config = dict(
    encoder_arch='swin',
    model='contrastive image-text model',
    dataset='simulated grey scan slices of phantoms with and without marks',
    train_examples=245000,
    image_size=64,
    crop_scale_min=1,
    horizontal_flip=False,
    translate=0.06,
    tokenizer='word',
    vocab_size=25,
    loss='softmax',
    embed_dim=384,
    encoder_norm='layernorm',
    encoder_norm_position='sandwich',
    encoder_activation='gelu_tanh',
    encoder_mlp_ratio=2,
    encoder_head_dim=32,
    encoder_fused_qkv=False,
    encoder_bias='all',
    encoder_qk_norm=False,
    encoder_layer_scale_init=0.1,
    encoder_parallel_block=False,
    encoder_dropout=0.1,
    encoder_inner_norm=False,
    encoder_moe='top_k',
    encoder_drop_path=0.1,
    encoder_num_experts=16,
    encoder_moe_every=2,
    encoder_expert_mlp_ratio=0.5,
    encoder_experts_per_token=2,
    encoder_shared_expert=False,
    encoder_patch_size=[4, 4],
    encoder_conv_stem=True,
    encoder_depths=[3, 6, 6],
    encoder_widths=[64, 128, 256],
    text_encoder_causal=True,
    text_encoder_width=256,
    text_encoder_layers=7,
    text_encoder_norm='layernorm',
    text_encoder_norm_position='res_post',
    text_encoder_activation='swiglu',
    text_encoder_mlp_ratio=2.67,
    text_encoder_head_dim=48,
    text_encoder_fused_qkv=True,
    text_encoder_bias='all',
    text_encoder_qk_norm=True,
    text_encoder_parallel_block=False,
    text_encoder_dropout=0.05,
    text_encoder_inner_norm=True,
    text_encoder_drop_path=0.05,
    text_encoder_positions='learned',
    optimizer='muon',
    muon_scale='match_rms_adamw',
    lr=0.0021,
    momentum=0.95,
    nesterov=True,
    orthogonalizer='polar_express',
    adamw_lr_other_params=0.001,
    steps=9000,
    batch_size=256,
    epochs=9.4,
    lr_schedule='cosine',
    final_lr_fraction=0,
    warmup_steps=450,
    weight_decay=0.06,
    adamw_weight_decay_other_params=0.01,
)
Rows from expert 0 of block 11 of the image encoder, named by matrix and row number. Rows with one number belong to one neuron. Each number is 500 + 25 x the weight over the matrix's rms, rounded and kept within 0 to 999. All counts start at 0. Numbers have three digits each.
# up: expert up (encoder.blocks.11.mlp.up, 16x128x256), inputs 0-255
# down: expert down (encoder.blocks.11.mlp.down, 16x256x128, transposed), outputs 0-255
up.18:511544444496546469545528518479530492472484479495485465445504494508486526501513481508498513456501507515526501469512516451497483486496534549522460574482509568509481477469466473493495472514514522494505461517468473507524453502548522517470480545469534477443493521521491475446475494496518491513453496475487485489501534504484493482503518497481498510504524493457441525535513506494519462542501511527522505479508516460473511495512469487490442511523534460476536493502495502541529533561473555475498493462495478478492475493482468485484538492521468525480470510464505505501507495547534540510461463503492549484496461507485502513504546556484464510489548559514508467533509486549533545573499538515434512511483539505461502472449502458495460484518511557555502476475499511528548455471525490
up.19:500519530453551481525474504447492473496523568536527512517479488485466547526517517471534523527517487469504506494487510471491514545532518492486511523504518491496480503512536534514502507487495494446471478505513477463497474505502543522479491536510492506495484555558505513469477514512499515519543520452523507508485512489494463510506489515491520525499523484486507517496476498541505512482503464526460470498501523489545481505538491500505496453504472502485525476521500542510481510513509500451494492494511472504538559501467543479484464516457520524531481501469505484504465487467450506516549483528503471501512485517495498496525521445524496499524516522490457471457470511437496466503501468541500489474463491496496480503508493540480505491501447488506495497491505498505502512495476472
up.20:518479523491473488498489521471534483554504494509493563542483529521506522470491510506508485520490501473505455528458499494493519501471528505465520463495563513498459492514546535516494487499530476503474491509512507524498507523491459499488483513483504537496468517509487503544491532495510489509508494512480493476494481479509490434448489511503521480488532464509525484460499484540532479516534525486525490494482544489520485500482508542520533492450500502531481495497472565464518523492502497491486484504488536487508531469538546451496500489478504504495527493534472489521481512495477485467495549526497499492482470510541508479489534468491519522482519512524485489512510499486513492492517491508526484487502507531476462509461494472510511497512490524510518505513496487493478455465514469
up.21:483499464520488483486504479506527510531456506514483463489512509534526500507468490538457494514491489524502462513485509495526507507507524470520485532518496469494523500480496516478514516520510521504509531505457504523560471507506514500496519491439483480478470503500500507478482511491499438453505470476526451501528529503493456507461498467497516495527507453528485470529525467531487521476483480488496467514475491505530497532519495514484459503521535512486535487545504493525480505498471488508485507478485470473502504521444503511496484487518518517494484497522501458487514486455494521490503493502463475505479509529495507500496486534519505516480454450474521517530493493481504545501470554500495535444557481536536542538497501507515534523501525502505519519522524441485499504512501504
up.22:506484498442511491461516487439504513572418530504521501458521490485507478527467480510514537467503485478487461478597495497530510558500446516534504503522539530513499542517527527522497503532476512499482540538545461506500438478545498498505532530458512444443504413507492488461504508533447448481483465524511526454530493516548498476482537478465482477527467487508513422496515503510517504515487520489551471486490532550510539507524485469493480515521480514496521523500534506470479530523495509540475524515513525513507460452499486428478501533489527555490538524525490493464507465513497447534505526516489529500468497477521501440512479471485499506502527480479500477540522453531520476483508499522521496487508443502558491420486477478498502474502488527472539510488485481519457496527482528
up.23:519498504465536478460506527493506508536478536504479501528545507530519489522502511520515477510527487549495487496489504547467482500513497491476500479452505479489509471486520523474496477549459518518555499520534459482557501468465507522500490490447535544489475515545503474464478469502508501517485497518512481500521528566482480447494475523486498500500498479479504480526499508494481503476523521534496501521467505445538495498541493483530512530459524518495452546529539453507526475488515505467499468490498464490542482475484475469542512503516467467521514505474506499508524523463504456522491513542488518545495477476495499501553506452528530467520488480450480511494523514524529472522526498475501526483557518469481467509487473465535486524494507458538488503495496519494498522479537507
up.24:539471479469537457547482517511512473498524498502537515494489494504487523532490542537462489482506529510529504457504499472524488482521476495512455516468472526495456496486531497516474467519474469497497467510488533471561480519554512465484450471485510521494499517466521507510527472475493465534476503500511502453536450458556481517500478498502489500514568528518505489553542491514516508502506517503444513504522509508498508494503473480491485488515498475503538477531525501510451481508499521514514526500519512485539514532505478487518523459491484501498461491487509540484505494545546477496479469529475508516492495485531466470539465526469515514496489492492504493552510550466469509500464493458488508479515445462508516475508547502525514464489458503531500459484488483476532534474481504
up.25:504509517481474485517506486516506558522517478512501520504475514521506531509521480485504532502520519536521526483497494475545472495491508504527513506508498540506486458524500518479494490502498520466479494486482482477508508471499457493513507501509496484496503487490506462499491525488457497490534485508488488522517527470543466493462531513464502493486533531457526487505526515516494506470499453489544499515482514488498495478478516507461517500489515506482481502501513500505530546482512476493492473514532498508506529495512500493518528495508502531477469509490489480482484514496515524520473523460479521532479474500487487534529536496470477502489507498498483520469475520470479482518468511506490492508538509484527462478521475526467529496507466531517478493503511485451521513497474534
up.26:551467512507489502501495475523518490510476490473539481512495478511485497526491461482496498479523498476528529524513465522511462505486487484518544500462477495508473514480458500514477482533496514465526495521503494553502543524499537526509506485513531453555498533482547504506502512477503485466496484472488482515447489524489521491515484502507468504471523490504481472511480479475493525493492489489521500477521458494459468522475518433494513478489491498517514447515446534483473500534494505513480505481514483501531513525493509495491485480489543482508478524517489516473502488511515561490477522498490493473500490504483503482509505492493464519536470443474537505479523497495513537513473513484502508500498541495481545529527513497497497495501543491510524489542536547498499507454453520
up.27:470509528495533472544412527510508487518446557464477502513537558513509487533488518449486503522524513524512474505529509497573543494518494487531530499522494511440513551491454503474527502488480469474494550480511501468512473519478433556503459524497533454455486507546514537469497501529538482495504535438464484499518508521472534468487495489501448472469515502506511473486530496509515476509544480481512497502487454490485489472490471527531493474501494507471511490537462486434551461518542500458525501527522510548505474427577504525435497442493569473513463536497511540472525503481464508458514495516521479513512499524492517454485523441486511496477490521484489524486505526494514492507524486505504492504476469516459492500446543481508488511512525533532536552531539500514499503511472476
up.28:537536549526486507458504471506503508492490454505465503456497511484487471515538487530530538452502543455499513497475515516500479515513490457484516498495472483548478520455564512533511512485454492493511531452498454497507535536498471467497477471501497519468463521498492526533541545511514494492474456525529506498500495483493526557526485531529510478498513536491463509505506484461477533510473513539557475535502512488449486514493508500519484494491507529483470527478525482496472467470504495544527485544546484561475514502482517481518478496521532476519494514519492476484487527475493473457529499489506473519510541504527486459498488463502505473501484524496495522439484488509523469492476506480544503527490471468544479460496502466484491520499528500512468488467480511540503481511497535
up.29:455477484468484521504491504498523488538506540489518497528467498469506486505547485550480497510460530483513522534464504480466494492512485489493466468479472551459533521484519468515501507513510497498507486492532509525481492468474535495492534457513522463501508502513542488550484488485483539536487522514494535512470501466509519507508508495507486470517560548513491492511505513529490495438494510542500512510501500488542498520452448478472461559484479514498473496511526520489482483546449516487525545501505518484484501529513457499524531506487467525541507479511461521502481503504508492539517473494540512481500489515515453486500477488505462494541507520498538521476512454522510514506502539502441442528475490499517506513455494499457508503485443529522497469513511546468523478511482507
up.30:499519516463475481496520442513477503521491519519516471542457484493512467522526516505515518491523519504468476516520472462487464520506484480523539507509499501500489555470528489525503537519519498472445446514473488489488493487474481527504496497514542498461543515475504483504554471505510527486468508482506488514469492490532504495490493517501478465501560492497508527515517500482498503475550503489498503503495495481485494494517496492479509526508469473493497488517511526516542503480489473458489477471526492518485518518535487517462522530501491507507462483493503510468488511496544512487483488517525508485472505508529475502494472524514517495501470508492512517488469502544483512514481551504483492515517494473463502529542507501510500465489518511480464508487483522465544502501514531
up.31:483481543480474485499492471491479473546526483481497492457529485494525505545505506482529511496517497506510528509492527497519524496446493488498488534469471486524515510486494523513450502474522481473498468538485545472534502492490550543489507525523534500525479492507484530518523508482506531506490492502540532496476497488483555565507490485515475493461512475504521510523517502522455496532498492499479497498496525514494457476521475464501471510530521540518459490496495503503502499470502497489547465502502511492523517502460451511507524508513549435509537509536472459525543505485476485495510536498508468492484470492510517440494461465533504527474514517467544468527511517472471464486510452447500510519499453491479531501518513475500533478495513515546501468522528495518465480503493501
up.32:531473552501530511483519502480450461486445486468467531499463547497503493538487512517486490505490501494494509468499524486484507509525521465488478493501511491502512457485496540473500507483517513540540546501536474511486514498547479531473482489500473492491494527471479522448473517519519485532555497493511451491488483496514524504506519480532488458524546528514513474472482492497505501501507539510489507496505574518537445497508503482520534515496533499471482517531495459477483503519469529491528430460520473515516456522502525467513531536509476468492472500463505505522496509475504524533505508464521489521505464465525495463528522494519538509490476513496487485453474495542510512501551510513474489468464509510525520511489486480508502519512547506493459501449457477535512496489461499
up.33:501522571502460478505496511499539496539459487481494498514523501495414533512495463530477536504558537540495481576500527543529514516517465549470465522473515512483480508484458529533493492498508526427538540492523481490502521494472473499496470493474508520478489469497509432560551496511503504484539533497528455467496480528454459519457520510497528505486483503572495504456500480472491517493472533489510492499486467477485523537523520501544507510492494501496439515498531491507480473461504529526492492496511446490517536490455495512523458541445479521492533546508504503504478497491510498503519516501513530500506506478436474424482477522504504460510519494528484511508469463468495491532520466545528527534458548463511481484532478474506460485512468490550496560498534514461480525506476498
up.34:499514464462517478477524492511475472540526486488501486484486508498533478491484513510472450512494562525557484473512495475489456511454528480535454515489499496511526496529463541459451470517489475527524519496510524505459485519550473524532558488487511460544569534505482477441511511467479524486496506521522506547473488472508445461529476486526486484492529525506511467564488506492458499544464475507481494494544497510513500480509498508463499522513496486472499475516510482503526494517508518527467502440525484464491484485518477486492449550502500517473483450519452521526522498518505495490504560516487535480494467537462473475454538510519481519504539522539553541511493491514488488523490526474488518520463522534517509487483490510523484493554504480505467484494529495451517505459492516
up.35:466480501531517493477515491525562485515481517514560465494503499476529504539518489504484469483460542489481535506546475488528522509480457493488468511524478491473511524496505452490468502492507506508512503476491485454521458496494460489506528454525487527503441496502530521530514479462533508477495464506542527511482518452516466522483496490468519517475512480511513527514495580526438511513502491490499480512475487503533517496516518484487509500506527476521511518499466505504532506495492486485521530477528481459496504498493537518515543527471504474525560466503512489525447517523495482500441526509471490505578538472547515434527495498507457488485522505493540509526486523496510494477464458500541485521551492480517499524536494505478555510492493514505485485489491462513493494480477501
up.36:511497491522494470509451493489497524497430500473478478559481495522535483520507497493499455497506509498500493486519548509439494499513500492492518487522499537530515526501535504472538472490503479502515475522501453500496502509496516529492506515563551482488517553474477499537517516536520466537480461420492507485475523515510484502483487490486463488465494517518528505493471483546461525482511502491511477485526501492477471514470487479472507535445476462482539504501533483472473478474491471534500466512491532503488502464473489498507493505544515494495499516538477501520491508532524480493498534520482514477511539489551480491502491467505549491498510465508527503491491521522485551476482527510540501499536478478542482525484482557515527489493492556430496474443496487482472514505508506
up.37:516485479472586513498489474487525534548516552476476525519506474484504480463517489496515549500518566488519481485466528525497515548530511524486486478498511492546532472458481525507509458518528460478478544463493523517535480474499511496475477484507512487505521513521516506507497510504523499533479473502516478510542492531519505478524513525524453492468511503499500504523482540503505513471489511522485506532517506484489481493464500496480459476535476487487517507465495495524509509505513479489443481513498529507485483495494497512522483486520504459458445514494493505496493496550496504494500522482498437451526495483498512472481486474483518462494479500501481497504516510460531469531481489526503477483496503572508506525447500509466491470525513505508509572539462506514502493472478521
up.38:430430517487544483483474504521477486505478501526494507495520492540514453486495530497477483494500468539519494504485490538560506483544526456524517490513541495509517496511478531524517553497512489523468507492488494504498484518502495508484517506490509483482475500519493538479492486512489484503512501454576482483490510494514502495482491406496458480461533502542530437501516477499510488553535484518543490498511495477524514493482520472540482505490512481539496484510524519467477477501505489483490517486538430520480530476532465530483509480487488495496520506526492508516485460472515530465518488487509507517450487499500520551534442490490472519502499492492526520512543481530517493494527559490517479505480461484499475498497508453499497512500511513496510525530480534492505479454507491
up.39:490454474460449502461489509513501528478488450499500525533458497470500484445488501476516476486468519488510505488533505525527479537493511504514527477459465501526471464462519516488515491544503497510461525534518503493479498546527488498529470479503496471536539487495505513433532556546497547492512501494517473505487489514539485504576485486496481479493487476480518503528487509470499494536510461511503514533557487518503470463499489556472504486518501545508497529504470467520556534504544477516455483483514545542508495471492503473465524520539502516506521493502455495488488528506493495498487468480500450517477502479489482486499547488509513513511507533478511517509493474501512451509528462515507545469553535517514476486520483483554459510530502468501502514496455519470552476515477482
up.40:487543512526475476456490554511482490543481547461481460507515478572481474464438504506541490496493491467450491465491464490535494503480525521508495490509546470507491529514528479549518464487521483491539510492481502482503498504482474446475487476482503512505478538487503513525544487505512478474522484500509545547547439529502512474532502464492484467462512475507476520511481468486464507503501496537505523508504471486512479495516525509516548529497504553456486509537490541512514491507493463524498466519475496490499471483517530491494545522447525501535493508521500465468512545460501510513541498506497464502465504500499543508470472479468485471510508494541508516525515480570438511451547494501454509528519470543492461542482463550498521536498501577517521481523524472503444520496475483
up.41:486503541509480534526536504490560492538546489496510498493496509499494516550550434472503485501492487465480486493544499499488501514503496484500443498492491467499456484491528490499484518524459477517467529473473452521496468540529514424498499479517513530477487514452543528500521452529501475503467466452541524489501489496523513499442491492501499502515523506462485513499490472530469482501493505479492557506512476462514476513519520509510495508503517463503493513503553474480501547526488474460519480531493529518507463471497496460496533497488519508482516505494459488532523500506476493481493510522513514530501487501517512473545459508486485512526523481490509534504522511505545492532474520511475477478532525469527523491444510515472508504486540524498509469458477521473462510509494541
up.42:517509473523475527501522553481522516509523471486529484487521514480507513516569524495512503463499500487488506481464516484486485491472511497534499514457537527485502501458523484454525484528458488520509488478466479501491469507523522536457524513498535488497455508461503486515487537490493489497473522507519501506485514475534501497504518509488471481458529517467485473498499510460538511459520534523516512515511507512495502493520503485525545515497503507467473491503513494496485497529520477497490517520497494499523532474493479485512516485484464489506491490485530541473487508504509483522454543498503482521492473495505500516478489496505477483531508527471512468477503504515507516490509489488458490502469497510493535476493511525510491516496521485483527471521490470528485472520539503
down.18:516493526475540486509480528470516518484537486435447513474473459494511512506514502517501526521485490512537537478488471589510528520499502502527484491486499496511464542460520513498518541478498515512507483464491511508513485544511465476474521501531491470496493511490505476535530482501434524516502457517485518493501489487510517511490493515484484504495497502512498497482507467517500507484518485505495497502518492537531478529526475505503473500549492490524499519474544504499486511508534519547480525436480477515481521496477498483503491482512499483499412483519508522500531474512509454523491494486555451534508496499516485494441495507461505492500480522491502482480503506452487505477481540473488506545497464521518480520483490496519476519469504491527481530468476506496468489533501503
down.19:516501502523491542505508506534522510490514515507439488525449503486538474507483505499524487483483481494504470497552568484481527502459449466501528479505511425489500501488497499503486496529488480520484516508468486558467489518507476494504478499483501500490520489432509504532520513482527491482515484494507470527483512493507509513519497483482479513492483551491509529447501501523501455460540495512540489461460507543520484480495512459464521502459505532553477503506507495483530519498487502493509489468487489489464474494534501558514502544512494476503494524496471521506492506501512487506472493456526501530525496502534554495484508494502521503494474466486515461524512501519472534455503506504498510500573515520502448478488514512486494499467498491491543473487557505502495488483507565
down.20:502464427476490496521496474470464493519494513493501490518537512516489523513513500527494482436505536456506555514479504509479512531522554439463494538519510447484460513539503504525520484506503502499528500515528493479481495430474505513496502518496502524522519545513541483516493513517465528483535496500463488473455513497513469531509502480510503505482469535516489492552467497500451485500508514486504486472475474508505483469508482484481464479496499463528481513514487434502513530498495488489527469504485462466526545505484493560513511473558478526487532517511522487478526504535513498522468473477524492441539521517536495534492510500494488509477521504508477482487495529525517502522507464499510498483522490444531488483505524509500490512514519469521506501531447498477487508492514531
down.21:508553504500518485504511562504453478507478514514524478464505519505515505480459486473514498478523532501535487496497483491496504491502508524532478473514517500471523511554479496500506489475521470520471529458515490464485499484532500503556482495524500520475474508532512502492519490539503528538528511487516544566484497503523515499508502486522492505507553541533490498488495520467485547491496434519518473492487514509498515478491472440508484492457508483517522499483507503508537498483515503518498505478486520472480482485490477533461507502514477486529511534478509510520485486477486509486502504487496455488476503517484481502483473494492467477534490497477519516509478535500527446508505541468560450512534497494493479522500512468462459498505521503564493488480498542532500512491534483
down.22:549500508508496515475519511558483472495536489506542472472513474495503515501529517465479505494475466512545487479455495536525514452535470427504477512500537478496511488487511497470516473498456466481486491527478486516507533538450515500499467470486508524508523482487488467476535509471508549523521535512500498516501529537507481518498484512470504495535524547529532550479507490521514514540473495542509526501506500490525507490530494482510585472504436528480508492444453473543426512500533499526521482505543468462522522504473504502540528489448507518500490516487501449513488519466471462494518458506506434514501550487484494483510509490482489497523524518507499502505507515456486479525468526477484480522513484507550483526540453471492507504481489523473472498536486499473521508477507494
down.23:538529492509507516493470493510484507522518474481484472497545514492507507558510510477453493500478513498527490453524502466518514518487516515443494536531457472491531488465464490531485566512524513492459515520485509473503454518481505523494520487542503470464532433480523536509492493526499481522529489459535465492512474530525467480498510527533522523516488511493567459466495503538478510546463512487537473506561517478522480492542468512458502473473488474551557485520522476511470470481469512497487533539473549532468515480509507562515558507509500554470460485442529510509540481487545541534522474492482501567491478519474488474486472465486482472486454489494509534490496467480525484502489497468500479488515451491550530483485488516475484491448508495522482528457471497478466499484482505
down.24:525525470493522496493492536562476510470532474473458529496505550507499488488520494515507527500463532509474471568491458526464509497510465527539531415525515517471499569496494521500495485540508487478471495466545509523509489546476484497478524502513500563531494538479490482506508548494506497437531464514492508487490504492456482498464537504518523513499506473509486487533481536472514509494493520477504493521474499462474484489477544520484503494544476530477492489468511477519514511542458519491486444509456455491509519484443496499480487478486494499505514530526492491471506528501481505471534491523454493453533479486460521520471500489502477504526522468500497507494509503569500517510495508515568489537488465467504480545493479468485490514496509496508510504528524526501466492544482464
down.25:500538474499488545498508523521493519462482470548514506494497532497485474486491531499533511478485521511486529509551516523461537517493538525431509491508516481524522485519501486517496488481514479515484481489535568473464498534500481488457487500457479498488508432495472497481502460491483494457526505512482522527513457487445541536526521498543480480477465481515478498477480524489532498522484503454490520544475535497521518510499557485474515467523528466562502501476496472468514465535495493449518477510515512483471537506473491485514492504523523525513460502497461497512489527478534513479493488522529496527522508490506496514485485474536485481474494542477486517499486435491480549520547485482534528518514486484461503555488503499483499505553470431487544471488550484493503508487508520
down.26:496453479509493422520498473499512498482527427543466480528541502493516475497494552471510514530501503490468499455472462482484559481505526481465522505493504518457536559528498534501509509490522488529484547522534519494470503516523489459517477477505514538476504517506494511538533508506525509533481532513474519504505495445442520496521526506501540501460487533495501480462486521509489485489505482485503530492488507564511506449506487526542469536504471499481476513489536489530484475484546499460522511530535525490539500503514497532507531465498477524481453473499487486533429494523457494504482516499451439495490505457472509507498476513493480470503554492557476494475546541510482526496532505531481455514502480509518484470488517489508492499533505499465522476471504492517535502486530482
down.27:515601491539461481519499493455523502505438530483481502525500464524466459510464505489527523495500526500499466473514503534422514494521491512538478505489468474500506525545539449501481514502505486518513477520502507489403533500445455525507490519526490473494480483534502498457477505554560442498498505501493504537501518457461488530504496509508514514506468484475490506504529475503496479482492492505523471486460498507482493503505527514486481469500522503456528498495467462515526477527513505507482477549470479500530491506621543560475496512511494481465528503530516509533474539509494515555493509509491506527522500503518503496533520444473530513458518503516488464503451483488531523499449464526604455528519534498487480497527495482509470525507438505457543458489470517491522513508476517
down.28:517481526485490454530496484541487552528483525534524514534501508497493512527476496523487503492500492481496492522524510489510480496514490507477542481463496486498506470487502476491502506502517461515461518505476474494539504498481500503489502485497508491508500470463502514462520477476536565486493537495483505517498520465494491503519483474476487503495477478513462502491487489533526456506499540496524470485480500491521497501506518479513493492488527507494455520475459546509436552524557492477521516492475522479490486505531515483503500513494500509511502480507548548510540485507456492544500488469524556537540538465510453502549500467527522499499522502478501495520480522452484528517514496488506469537523514515521478546512497488477481488517460463486487521518491454501485500481487455
down.29:461506525490519459550481474510489517446480439527478535534510501470503481521496491522541480475504515549487516481523498498465524513462506486506479546458507538481510477565453545483524517510502545465526468482530500484520512513522503487469497528532474514504475512495501523482492514500516466495518483520550510496499486484469504449481483498495499481491530504505518460466529514485479488500510504472451487507506461475499534481482474518506486522568502504462489512505462522481513455447527517474507531471546473505467508488434479567534491455468494515520546483525497482509482498487550519467459520495457466477482525491532518508453535453505538533490528500497498474486522483489529502512493560496537529477520499506504507491457505478485500488512517530507561516524577515506530486462471471
down.30:497526499548542501489516503543510467471516458524500520440491525484487478528501461486516503508514496525551522511459497536522513497510512526494492531540503448558492503536494522473489467517503487495526476444466515479541506507525501472482501519486498509502471461499491531487496536498518504519511474490493474513527500491485505515491484495485525493470459506499540533507492486537496504548479492476496467492501489460481517538502524505498500491488539472523508507515525497498478485510466517499503474524474507501451456467525514487507500471510489491499517516519490520517499470520440499543520462541513530506546503471445538509535474506484523516459507476482517533510482503537546498502504474482545497462497468486482489514505506521493497506520452463479541516474495486503461546476471491
down.31:508536535530498504508497490556533479497524550453513494458516522510467518493480492492558541480488526508501468515496467453457501498500531490521501438551513538470505485432471487496504528483533551528511512455477522533499489489557503458482500513499480494473474493536475511476519502494518447490512474485500495509502515467527518508504493475492522511487501523475478496475511513511530449539493492516502495484502512498513481513514567527563514468556495498466500551462496529492450499495473534481500519501508517538459410482452531514506488490474500507460479532487488522484505535516531488483502475475494468512532525482531485497506481463511501516524492552517494504480517501558519524505465504472472467498488459527510500535437463474500491477512493490477514500503522482507501457552530468
down.32:522541488486501500474504508495524522501524491493531521454517500517490507540517505460494474483497498460541503489443525516515489487496538541489486491492457486527504478470518516554508454506461510509517512533495496499522513533469483518487513513486537498519500477531463499508499454477456497486529455509513524510475536496480495485499495472458499472483470479507484530485501504507455476519488487514515507530449508509470511597476479518459492501489485472471511534492477544474547540509518470506514523544528460536498542518505516514505524466480538538506491511484490411510540484503523493511502492481502516512479504499482528495510513449528561501488481475509502485494502463511476485521495500466577487462496541519509500505522477476486550455518494487520474463488465479505473513463486483
down.33:493473493527501527491487459563519520480483526551510492496500465479497481460495539520532511492474503518487477468520494461527428469471472490461509471480523520532523458548484449502489438469490488505488461481524491448456553442487538487467537489536500484498507523460486516484486538539465560524505535520516500518483514481486465512527494580490467525491547526514519476549526521501486532500499526492460471505507488530497504491487462472452496492485503494505506507493429534477447458491520494526504524494531487501490519504541520497505495523502496516513511471468470490477505483528522524514518456507503482506516498549530500484479551491491503503482519511477518495520526469501508553500485545498511521486484521488537527508470499549506507498507489518523461530478520521525489459493523486
down.34:522562564464489507501488505516529497485507502491482491482447496487455496526478493535491500536505496539467517485472490527531485543452501539548468515467509556536447540489543529533508532499533553487533514509548488499539496542503472533477524461478507496498493493506503452509503485572514464480483428486492463500474501533461491502488523492498504506498422479515474497496524475526499504531512501477491557480492521495489523496524498542503481491532469508523509516477498470493492512497506550467466463559516467454504500542487488521484493409526514549518380517521466503498490474481518505472507440489566465526449497494447484519497508528512541494457518478528485521483530509499474463553486493469533514501491485474533479462441522489516512496527458489499471487495489559481495504482523528
down.35:532501482511504452512492517497528475458457544506495464493507496539483498503526505505487518484490533509495540535513485496491491495489526540480516475459493483531484512514492508522510496505533493507483545530481478489575494532479556496517512487481454526456527519472510508484499470505452483452526480495524521486507499530481513520492504475502504477493497504500515478506475526449508480497505502511490504493502548503468482534478498478505508488443463516525476513517534495447488516486539504492532469527504523585466453523442495546550488492506518519507479504491485497519477503513467563509507453477505478498553478475489517511502468514563496476453488491534516455495513483487492508462486520518512531501520537443508528480483519511501509468439528470503541507487492493502507494550481506
down.36:526492417491522498500500495516511528505483488499518529493515497509520515516515505553524486499488490483530491490494476524533483542526511486463544512485539517475499510493476496521493517493530521490502558514537489535506474463522477484501484477489508519497486527475510488473524490515545484492493522509474491506489523494459509455500481466517528497466524480514495481535494524487523480515467508496486474470516481460526493494475475497506515531512499516509507510512525563513551520450511494483515509529534505471507528513565519534472490462458501503479473474489505461478517515511469504501472473492487536511485449452480482457509524485527486508529481509472486473477488515501493525495458477480538454518482466507495503494538504461477500502490523524486510498489448522502539506506506470
down.37:520520478474500544479537503497519508532460514500536525467518486461492531482468493516479517522500580496508511513511493464532467524518477461495505520523478490488521542487478473509525498474512473514518420507488473508476522540453504506525483488568468498533499508484492498501505486481523498487502532480520496520494486565530496522523484498530539499513524501478529514468496485456497502504448491535461483472451475502462497470526466496507524519477533456505506510541460488513511476450515491478510470500494527505534448499527485503490495463492499486509493493540471520528483523497446522528529539531482502523489481480506520507487556511491504490466516510504508542506443463498488468453479524499565502539538486505489536511524509492512465521509483520498459516505486508512513505507513476
down.38:524514453517510479496508510514494468464533538522501503504477481485483514509492493493510461543505496512535496472532479469492486524488520520543479507477501533514448496481495491462514480513489476516488489505548502472452498450542488480441475504503509535487519493500511480519489511531468476500511478500510562525485529492443501493488487553496502458497506504503475440487468507512464495511554494509497498479485547507515463534524520487484472505508510531517510467473487530534525553529487489545467466455485494497498513475554461516486506538500530505520502488480483486493475448532490494497478499507496478450487496491516495519477516498503499531498524525513500476495497522465486506508527533552515466517520475514548494506521539507496523510523483501491503477481508505488460446533576508
down.39:455519465478529516472510548538511476510443454490538507510534483469496528527497479478511503496488487516453475487535491553501469520547468486508510536500528491492490526523521472413484515466522478523472520489512463499499482516505481534513518461493538519493501458475566496509501486498453490445525506479481519479511488510468531490522531462508447473491504513505518536475489533523484511528496474512455523476493534475489525479482492488502475511483505530502516462541514456509503513498496527472535493517515465465528494502509480480476510491539514467493470520528497483480431484503519519515517530484548510491498495514482514512529496499515477507509548496500506525520474499533526463501472517532517484507487517467469527504550470484495496500489494505485484509499511550481484475483495553
down.40:524540472511488463524467515493497495506516506493515544516491552482465520555499503538482488529510519530499505489538463562513516506487491500519516460501474510574485568505501495536475488476472473503484500520526456485474506483500522486519483502500491482533510563524491512493516500467474525483490477499495513470449499500468526514521510512511529489480538502514480519542506535497504462530476516481568490506512481497490502453485459503471458445531504513539547528473497492511495530477500484449482477474506517503519512438498504527485462454510474505537475485522505477476469543520472476515513505556539500496501515463497489473535505462487462507511507523496487557461496535471505536428499486493541488477482539486513489524544490500505488512513499487515544504477475457494535526518514520
down.41:545476531524478495492497553540456487453417482495482463488528562523495450508448526494476512514522512505529448519526518490488507509516474504450521449526519475499532529460478549517500497515460518508492522515495525507529502527497502476474476495500515466481490515511509457498521460554525553516492495459506535455500475547486525510506520517502498521485463510479524532472475509517522481495482515490501518485547519542461493508520516509542415520499465468481503499509515469487499459493503506473464531561457524485498566470472500521485490466487474527527545499510541438542518498504487500488495534515495482497449507504516458508410458508556530468476499526521493443491511508494509500500485500514506503508530500471504498518529557477494478490487467495469487495509499503473509540556516448
down.42:499459490475491512489506463450525489462488474478497480499490527494482498481512518515492498492516522536447486515508478469528513462480499544507478496505476497524509491527517495507543515539499501504496498524512566508454456477520538477491489489524509521510482528482480477480505522524510517491501464532519470485529523539535497502512468517452517523512531508482492510496485516509486483526518527519555490486492533507497521450516520486474529514485511459509497489477467553518496475501524502534490554512504462498499492529482478479521534487479529501503545506509488497482380496464513501485467480508453496503526516508498496503527479497483470522492462485481485503497495516504501551538522527476508479476497538500489524483494501482530513482498486517504449509496528524485516522509478480